A small contrastive image-text model, trained from scratch: encoder norm batchnorm, text encoder layers 6.
Rows from block 15 of the image encoder of a small contrastive image-text model, named by matrix and row number. Rows with one number belong to one channel. Each number is 128 + 32 x the weight over its row's rms, rounded and kept within 0 to 255. All counts start at 0. Numbers have three digits each. After the name is the row's rms in percent of the matrix's.
After each channel's rows are labels from the 100 images, of 14976, where the channel reaches its highest value: "top examples" is what is common among them. Only what is clearly more common there than usual is listed. The data: views of escape-time and Newton fractals. In brackets: how many of the 100.
# convs0: expand pointwise conv (encoder.blocks.15.convs.0.weight, 144x48x1x1), inputs 0-47
# convs1: depthwise 3x3 conv, stride 2 (encoder.blocks.15.convs.1.weight, 144x1x3x3), a 3x3 kernel
# convs2: project pointwise conv (encoder.blocks.15.convs.2.weight, 80x144x1x1, transposed), outputs 0-79

convs0.69 086:075119185106139079144126117196109130110058155128162102100156114141112173097154145097095098134173136073121070132155150150141120091067100151103119
convs1.69 096:125135146145149180150176179
convs2.69 073:145126139168188154102060147130115108130208103192130118119121101110157094094102094110151059137132126158123165137181164139130119139118085078172144152156110161174101155221148142153135129104092087126160111112128111164156154133144159127059117174
top examples: Julia set (53)

convs0.108 094:119043141065145131176154105144142178156058130169110116130171155130118122098152124136063113133158130073079128136169124134176127137113080115095138
convs1.108 088:150128136110189181123168140
convs2.108 061:182106155122154154064162142167186074118137163118122107121142152117152180093085095168131121122150136136189092070127151130162123095112161132135075083124126141142107108167142103150074109208190138202162116070138113128148137127103121157142085100
top examples: Julia set (54)

convs0.25 091:103052171072103115146131119147142161140095111171155151136179111133121137129169129130041093111161119067076115130133124159188113089111094126113152
convs1.25 107:131148147147162173135175179
convs2.25 079:181067175144136152068120121167193109103147210108108123129145140088129167129095088178128145161096131180122104105102176100167140106124156163108113107091140148094135129159130096153051119156164131154174093082110112105166116127098142145105054114
top examples: Julia set (65)

convs0.48 100:178100081100084188101137108119154184162095147132146144157123186137099078139092144136134156140109150128134083107089085146189161172134160107187127
convs1.48 116:148174148174184144155120120
convs2.48 118:123178093173139099107066199110133160150141157158090093164205123131148136112129097119201122182132160156183098150110115190117062167095102101154152136088111157133129141160148168165122118098079117129117144161116153180153195146123106124135134130
top examples: burning ship (34); sine Julia set (34)

convs0.112 123:123099113103115108154154136147106156061150086097146185128150136017086137149098099116132065088113125121117156087116144075136101126139155092154130
convs1.112 090:113116111103092080101085085
convs2.112 134:168121135155111123163112145107092128156180085175116133099115155099149127136137198041173127076161144126073133105140133130126173140080105142125140133156148129221089199141209118130143093141131102084135118094073123146119077145162118121102131130
top examples: burning ship (57)

convs0.134 119:107093152057126108154136113150150197129111133230108111134148174148114087143129145116084094158145144098116171138184154135162102169151105110116166
convs1.134 099:120146144163176149133175176
convs2.134 112:160053146108118140110156068202178095129127130116145161084116172122083145124122151135089141124159141143093108076114124074152151083142184166099112114146136150112120153128112104094111083171209130156177106107123145072126098108094122123130058177
top examples: Julia set (48); cubic Julia set (29)

convs0.7 100:132142098130100146090113125147090126128096211111117063126121130134145042137064112127138179118169129138189124162111162168168151165116141114107086
convs1.7 088:099148120126181163099159173
convs2.7 092:140144090185139111123132150103142127129151109174078116097134081105203097131095122050151079097177155134113173113166170118133113141126128068189102078178122130106164177137174106117159087108117090128100174167130175146104126126192102124114128093
top examples: earthy (88); burning ship (69)

convs0.97 078:120122131131171114140126187072138136113169091172092141141109101046182194090130117185076115112115091096103182167132127128135095140141114119106113
convs1.97 112:156139137125082068118113082
convs2.97 087:089160050114127126104101100140107178135143067131136166156107083119151067163102164105132079091136077081074165118177128105100105170178081109168141143205099094099202160077152126137141152113117128120130153139150175110109150131148136139124137121
top examples: Mandelbrot set (37); burning ship (26)

convs0.119 094:101173124144093139097151090175116111085143164109145186127146117162117103135093088113174122142128128182146156056154154101122034117146169140148162
convs1.119 119:083121129122163161113156189
convs2.119 105:054167115103105127148156136135091134081145112109117139160173148100099038120158156122075136129163133110091133165120106120102161108144120113051193184151106068131166102109086108135089090098136106102146099139112181146160105099120206145115130153
top examples: dark (100); burning ship (31)

convs0.61 081:143115117115128121129121128030112107166130114109096143105112139121143202059095116167107074147082135073154097126147155103122087127045133130138128
convs1.61 077:131123096105089079079098108
convs2.61 104:168079084130134210078103138151181158185146140221113083098127148102154171136104112136174103124144086179143092094116160104167092123145136127141105113147096162122146150158130106162094122185140132165146107126201173181131129151123104146116094119
top examples: tricorn (28)

convs0.117 112:118166131133107119113105102152073102134060214134107083094088122166164073111130177161150143146136152096166125124139094202155105127138162148103138
convs1.117 117:111133149123164177132177176
convs2.117 109:141158087160128112144115119130135059129152079202174176079121142098150125141059151079162117091211174093061106080154125135125089153111134077113106118170134130169106149156180135089149079129145123141135108095135145126144091086142136176118119116
top examples: earthy (99); burning ship (31)

convs0.83 098:128116118144100166132078100091103124042177121103170128135138066143142126134173150100124183103155114086145117095062106170144132074122103164123090
convs1.83 088:111147160093160181084130150
convs2.83 085:092094124116122147123154070169129086122094123118120158067063143122128114166109142113096098102190083107094129024153098103072162087180126131131140092191130139088149138104154091108155112135141169173109181127140145086085111096138108166137134113
top examples: Mandelbrot set (43); Julia set (32)

convs0.135 113:128130128125131107097083180121111132125119082136116124150132132027100140124125124155092117068156140128114098201120105141145149132081069058138072
convs1.135 113:115098116121087076124092081
convs2.135 126:092140097130090123146144151115104095089162147114138123164186138145122091127143154142105163139163180141064083140107082142129112125139140147051135195119092090149120129097128087124115041072175140113138098139127173167197075110111180163158140104
top examples: dark (49)

convs0.131 094:144106085171139130144029111102133140076137111136151116102183076136143132162127125177163133138168109124172181116069173106118154087142094163124126
convs1.131 088:108091127100136165115160191
convs2.131 107:130088091110062172104116083154167088171125131160137113066071136105131151169123146137118101107158075162090107047124151093141138085168174131104111124142111138088154152125129093142112100170184181181125119131173189096092111143172101151158114118
top examples: Mandelbrot set (46); Julia set (33)

convs0.86 098:130113092127083162165112094109155073127142186127113160137172124184112081091104118124133140141122152126169125063122166066124108084096118092203151
convs1.86 114:086106112129168111072162149
convs2.86 084:089128139075088217124139154145125144117133127134087119152163168105112073158143170092121137083130121143111165099121133094135173112191102136112130149213114072134159155083094093146088098146153093176128087101153165164108096118110113206146098126
top examples: dark (55); grey (45)

convs0.75 098:196094057120073089098097150129087200069122141142121155131125185103158112130107097080091137150155112103107151107110134153158140109166131128107169
convs1.75 114:143124124144164193133158175
convs2.75 110:099134115123155092095135122154111080083127153097101081098147121156212122137115090145140156182183140138118117091122139186137152087132165135084074096110109195100137121132120065154086074091163151119092134230138180137126137154136119129103122125
top examples: warm (97); burning ship (38)

convs0.9 100:149098094071100120148150133063174179167071115187104118132187150130138096112069122200098106147139144139135172101154168134117136153132153108119146
convs1.9 098:122112150108093091107083073
convs2.9 097:053140110106094103151156113098089139115087097097142202120092135122127105165146184112098130124152121103130175102117083101120081137144102113120167109135131089136110094065116145079179137136145179103096195111153117119114106129182115161201190075
top examples: Julia set (30); Mandelbrot set (29)

convs0.5 124:130121116110118174108155114176146164143079188092169118146177148134117069137080043077146140134167115127165111097114173153159138132097167104158120
convs1.5 128:116108091095090088110087094
convs2.5 149:190038135116133153126141116156172108155152161136130090098122150115119164080106117164117179131080124147139089119091160095184163082116156157111114152112136147144091120186112102122046136190178146142183052101121108135155127154087125114102107147
top examples: close-up (55); Julia set (28)

convs0.82 133:142128108155077179075101151143125128135116119138215153128164138144126082168158155128166148068151163133080083140086082151165146132151146134176169
convs1.82 117:129114081155169113173172141
convs2.82 135:076163134121114084143124139120055116129072108083123145137131159148183098133143150124136129134154162086137183111159065167106114166145061057157124064130122099140099096077122156102185147091135151111056162084129105125103136118129100131174173128
top examples: close-up (49); Newton basins of five roots (41); kind: Newton basins of three roots (30)

convs0.73 083:069160179136121147133133092182152040139100142095120078134148103116080077155136161150161111073137172140194139170132151115140143120139107104146110
convs1.73 108:112073105116104098096091090
convs2.73 089:123101160140130128130124154126136085144097178109116077099133143178151170129168120147144192193159129159156097109072105153167125037112156178091128122041114160134090129137113085133097097091181167099112131186141159151150138174118123129113168124
top examples: burning ship (26)

convs0.53 076:153120106151094135104107166117117112146105125125080073111101142107105130108108137119099122123102209079129175188173149104125159220108089127092084
convs1.53 085:092128091088152136076135167
convs2.53 069:103157105150142147177164103160117112161070051082146134123058142125131095182101110087129117107140094078131111136132082111080140112165089156146185134158124111105148175149152078145116125115119172124047142116078166099115127114164101065116178127
top examples: tricorn (67); pastel (46)

convs0.1 095:117148159118106095122167153179095103123085135108166168073163113148077172105118100106107103107113160098086129057156161131154101071069147160140158
convs1.1 068:144149100156163154136143197
convs2.1 086:094151097052113135142096145163108151102133164137060068135188110143157089084142123144125128159144172129134179152111106150156178126167102081153101168124078114120108064117080077146067127100123109156110118212143119169153143113093163150121118128
top examples: dark (66); Newton basins of five roots (47)

convs0.63 080:103148131179151093110112096141122066055157083121187167134113118088157159140152132076163133152154085125073064125105084118109126094130134129157162
convs1.63 090:090116166091104116164118076
convs2.63 106:161127200149171143138137149149149133134152178156096098114167096125104165085084104148128122130054153126148153169125165112164184114103161134163129178143156131156098138183105144108078141161094070158170073143085063167119125089097132115082083139
top examples: Mandelbrot set (29)

convs0.23 100:112147184142149123105167118108130116196135054157131124132134096126155174060162093124103101092127122108101153103166154178084057082137130104104118
convs1.23 113:127150153136158165162182169
convs2.23 125:175090124155138131172165182081156148126144140146121115132193122147145146083093097116125187166088171138159119192058161142151104109063163130152176138099222115145130086156105183121095109144137063119128111123072104130120135120118112122135123108
top examples: Mandelbrot set (73)

convs0.12 085:105167164096113127178181106137145103130140163126124135106147098144123147134104089069142108140135128140147135074161224083084108065120170123159179
convs1.12 088:093105111145155149157177179
convs2.12 065:121148128091088141131083194116105169137180184164080079121188145126137090104152141122139118108120179160102130131114141139161152140163096116113100170125081099154129135135131075167080049088164093127132119184115150213142130131127147203129118119
top examples: dark (95); Newton basins of five roots (36)

convs0.94 103:195121099091070095118082206129046159081129126126078130108126147102147164161149101124119124143138142075117114136114128120147129170142155158105186
convs1.94 093:089113116083167116095177118
convs2.94 084:083124169144170105112156081159107073097112114104094089073137061173150127127112113143128124138172123113124171080130126168139177104140177118135096090113134166064143153165125091086065080101109138146120171193096144065095122119132103098088138162
top examples: warm (99); tricorn (31)

convs0.130 075:150105126106127139113140120164127137141072174096146079135166128120096070106072144134119136097137179135183130192110100179179157090098114093122060
convs1.130 090:105175143121150166109156184
convs2.130 065:172154100172184146137130154103175151152091085159052098115079141064172142129065133092180093116165125134151141116146175101115099163140131088209132103174117156106157145174169100130126150170136095133114167098137151132132153150152108089087108099
top examples: burning ship (73); earthy (41)

convs0.11 076:071115179102156112148115115126166157130096158208110108137179126185164126136149116121087122198207104097104132096155148174126095102118125124111140
convs1.11 095:152150134140176172128160180
convs2.11 066:192127199189159137092131147121173142145200141144166127126131142086127155099100146110133113104092152141116106129125167143142127118087167153126132179127172167158080168162159165129092066138143061109169077106068099123179112075117108124087111147
top examples: Julia set (55)

convs0.78 108:063142149138106113138121113157127116093149156116119120132143092083099095198109135156163064133146131126158162083118161050138055122111161132181158
convs1.78 101:117114117135135188127146197
convs2.78 096:100130151092123135115125085161150172129095102089161156134153077143054075132138109129067116155114079131123156163146140101092112131184139106166190148093133100058191081130058163118134157107097115162147143136145146069131169086101146096117108163
top examples: dark (81)

convs0.28 099:151145125121073101127120204173072164080119162101118104134118144038115123184133121091118076120131116094127131119084149104165089142119180127123157
convs1.28 102:087074131096148168110161142
convs2.28 092:072139172154173098110153091171128119135103127120107091104159049137164114115077041119085121177130107119131174127154185149133158106163162113180150106140148145053175119133102090126109152080103126142095151188106124088106162142134113096080142142
top examples: warm (65); burning ship (26)

convs0.110 114:145144158095036139090128127147074163141105169106109106123113130107126107146142109087119095106142181098155083098155137125182082115117192101135195
convs1.110 088:103092120104075105096088101
convs2.110 089:174138112152101168135128200082144149123155183118113114182170194110123172102143094148167148110064152169166088164104101146148079144103095158106151151094121093190109092134111175139116134171123084119137119064122102189163142141110156154164139111
top examples: close-up (45)

convs0.109 098:091128145107081139126154117150123115134110148118165155116140116156124094143139172131157100133096135095128113035122132123148057117130202142145235
convs1.109 101:094116115125165175145172173
convs2.109 087:087150094086134150143126138158102126074123131127135113144138164097123048125141164129085142116150154093065120156132107098134156119142074109063178193167108078148130109114103093143074080094146117122152074138118187135187102104104215142111125130
top examples: dark (93)

convs0.62 097:111115105183141093126069134106133114034173129094111092097142105118138121155128133133160135148139132097162097112045146100133172063118107155176111
convs1.62 092:140146160153189179142149143
convs2.62 123:132085097131074146099110118150161129161113148161156138089103138160105150208119149115107099125136078201116143054112151104155126079155154160119110124121109135072171190096109096125131100133188165149128134140183185101079114130176092165177115113
top examples: Mandelbrot set (62); vivid (40)